config.toml
encoder_arch = "vit"
spec_augment = true
win_length = 512
encoder_parallel_block = false
encoder_moe = "top_k"
encoder_moe_every = 2
text_encoder_width = 256
text_encoder_norm = "layernorm"
text_encoder_activation = "squared_relu"
shampoo_beta = 0.99
batch_size = 64
epochs = 17.9
final_lr_fraction = 0.01
warmup_steps = 360
Rows from block 6 of the audio encoder, named by matrix and row number. Rows with one number belong to one neuron. Each number is 500 + 40 x the weight over its row's rms, rounded and kept within 0 to 999. All counts start at 0. Numbers have three digits each. After the name is the row's rms in percent of the matrix's.
# fc1: MLP up (encoder.blocks.6.mlp.fc1.weight, 1280x320), inputs 0-159
# fc2: MLP down (encoder.blocks.6.mlp.fc2.weight, 320x1280, transposed), outputs 0-159
fc1.950 109:497446508531490504470470498460501476514457447472486523515542459503548483535441537463523564471453472473452543449460513507456478463542552489535536506475544484492519559458521469448546549427508465483478442600461527456456548508530532464486414449534450556517559511497469477489454470543485514473493517538446506543522489494565473428544508544466480545405507469503480545524524584498496521569491484495522558518424522502549545480420425528501493525435551505474497500508486464509509597482459529
fc2.950 106:467488536473502427568512563527417479578459565520466539461511519461529508456494456525512512417504490486546361450578382430498489539524545524476433517537498482468561499479534514480434510506442629439421475510423510445473546454434486429530549492544513476468419477516476506483460516510552464449426494428477511468482534507504473506463499477451527446457565481478456517488510506565547492415523501450552441547435475525463447446462571484519472523422439504583505508515470488498537538543548551
fc1.951 097:481552511474452506539498487417540541435529483488415453528501465511452527468506516546518517463488566480480525470545463506564550513505513516497421476499481548468521449539543482488462504517475508459448544574518512457492509477480413476503466488559542496433501600509453514562499520533509529456496506448482416542535506455440520506501537541532403499553486465475542451499578497508540474478432495585498561537527513462508525475542545487518601523462559501456500602516502441506510472516515464
fc2.951 095:487496521495504493510401451550446473504484501508500505514566614536481439481472484525547570448522504449475511421462468481502464490578528480445541523531434429468479558541457512508475495505479483507540533412440443545475502469444529523513474582471461491545495525486514554408474483530515503506440517514524566543571500533518512553456449439498509495456473444534484576544454499582441538503425526510576490511496424484515469486471528513516586484518440507554543494431484494465459478489494609
fc1.952 104:423469444520518500482493560525504526508534495525522450437454537533525481450523473502535451498495480528504576524431512468518472459531551496497557496484483495499508496511435498458561509531526522446496479484431441492534495501539450517494477451560504549579514487495531453485495473461578462496499448508429474506559440438470516509488457465566507485485519512547554509512492519496487419532555544508534570452393517492458488532507499532462493495459512500475508539513493511462503493535503479
fc2.952 105:457485524472461535531477494641413457409541506487513483468405496507527533512483466497513488478454520531475527539543522459449537417484488490544527519523543508487499554512565482504483475480505477446537503590436567534537529439504555502513517511531467470532511486505500517463493483575495527503471535622573471454403553480472462497478546581524553546479520510453541512566533570499488572554517574483552477512516492516505469502439416468502524495543524478475498543512529533442534565583481473
fc1.953 076:578555513533458515462545563504509512514508507476483539546455489435527505533536565458496516526499537519503558444520490503410519531540421493504508452567480481528476549503455527508469499467504491453453511536458510511511455564508499467505553532539486478483525509456512492466495459555531508552578534477535455490553487582512544541518503503490462476551491469480468499537571557504433553593525452508568510538535516444592537500498511506445520502464574515458566460563473519431551537537517547
fc2.953 078:487419541472539497613494486487501468528500509519433509465550559517414503476474505460508540454531462488515447469542505566451492518518489523466440538462505547515492499540474476550481484489505540471537480467458437457470512497502494498437482522437475426535511492559433561472496592501580495495425413455483496496522490532537508497510522429497451490454494423462554528537470529548462527481517509424498429490425486492441439509427504594502520465490558464533468543453414523490449571547573507
fc1.954 086:421473540511566540552497513493494488427531441477474437494526485502413471497466523427513514521486498436472489466456525484522620510513486501535552523476521498560542505525493451516512497458485497519512485539449497513522469488538406416540425415481479525487560516459476498567570533452512511505487520509459533491569529476525532460500481533492540494523482493476462533490561525514513522478515483507466502499481517481440493549538561482511498512484474546521511407515529476515542474610579477
fc2.954 078:502407494469509409582453490554514475526525521458486544499503525442487456515531513515508514422504458518506465484559535486462501512551476562438477506524532543493483529575471492470475563453477446417508501545449484406467490498471480514435446474524491485458535490565478528531476518559564511445455444427556483507545495492568411498534457403535482438493512494434547487502525479530455513459498432477533437487412423452434463553456527531446539431477557406447415551465452518516428532521536520
fc1.955 093:530474499570498447473590433496470443495517469529510547530488522479538437412479461522548536472510481510540464435528529441519528480488506353464464509459394531495527483524484480491600530497498493495521528485491482528490494487534470506534538543537499482529516520520536525526521565577503486544481479487479530612548523506470533490563476564532484506499509502548479532546474549548522533556443532497490484507452492497599527499531578385453519468477534470479456526431512464487490509481551484
fc2.955 078:530427503453479519575433515493513466552466514536482538445545528492455472524482526471506531437495541527539496438517478561483524447471457591473504496484554524584482490543540461548474526446470494452484488492460464442507522506502410478429442483430491478498481479539437551535481524527581504484394491481486505521517470558598490511451499446502482474472517417423534499553519479467439525428485501449534525467442473459419457557419485573489516470464492449512452504541439490497432498521549522
fc1.956 116:540425545486516450535425442517495453546464487517463432546532566437537407481485455471485455534535506482491592518510496551536380534523530490555488473511554497538473535489504495536511533500492525453507600625455520469508505540443462438550494516469557483515506494530436444455466458500580462505468512449426512482552521527463523517431570508512489571457481423541521470504543439439487516500475450547538504562460510509519499442499475503510578485449508510451513512500501482498462454540485554
fc2.956 124:484474488483515496507494511503515588466492442552504446437497493441589482506457504471481481504528533454528483493517483499533476537536510475519563489515488490562534490462566529489508495441396513553482493478455493456436505469465454499469508483485530426538507476443470485403540522515458537503500477427537474430490481486550526570522498579428581495553465490533573459533544531517444441514477510435576543516467492569496470421460551400524499456491516535544502414526535490500513422526514539
fc1.957 082:458509523526471491548499566517440507492530467471465497510497544441520511509514511553434498518540521487559460433501480480506459536544502507500465453478520525494430526487470526566510516573467549470531569520510479565499440434568518514465490517476569568497475540463467528523482485495592466495537570548481484591519495491545534513474546453505491444503490497522530470475520453504463486418534478462554480586503420457571486529542549565475534511515533585513557453532570500453570484546515489
fc2.957 082:519478471433503479568480436487553508511474494442502482539494607551470485452546504481462502407477483479520420515520517500416531403481464493424501514578545555571520469531564433561479507408480491452544503479440441463550486560523521486477479457505484416502520527546430510486456558484551461442431466474497523506519597552526541559521495464490457465479434499455527513509543586562449526536496543480538508468480527476487489529504551608513492430474497477458448529506479490506441474571516465
fc1.958 112:471555479548494513520433474481541540412511534503507428531488501464557475510441521467511451522449577506523577483507425551564459461515444493509521597458404539498567534520477483509568546507481497473495594536487526498491444522435438490522448503558506488469471490586559514518485479488492534484468514508443410516593559493535516515426484567498459489487578522566459509484502523518487488519510397480458477461488438477476450499536519543488487453515506551547522443489532483512470462516483510
fc2.958 119:475563504443514563515503514519502528522430474496468529474519525470504550470442434486497477510481494543442557497506575484537516506480500463456484486513505517561498496511440512537603480516492519505538502534473500514517499500490484503509537545518472432503468471511553502430525481511484492537488552486485471533476529432540500512393555458552523541549498493542607487467472562469583473504501527514581528495534516565443474493439418401545456562504582522542503525484430532529471547529568462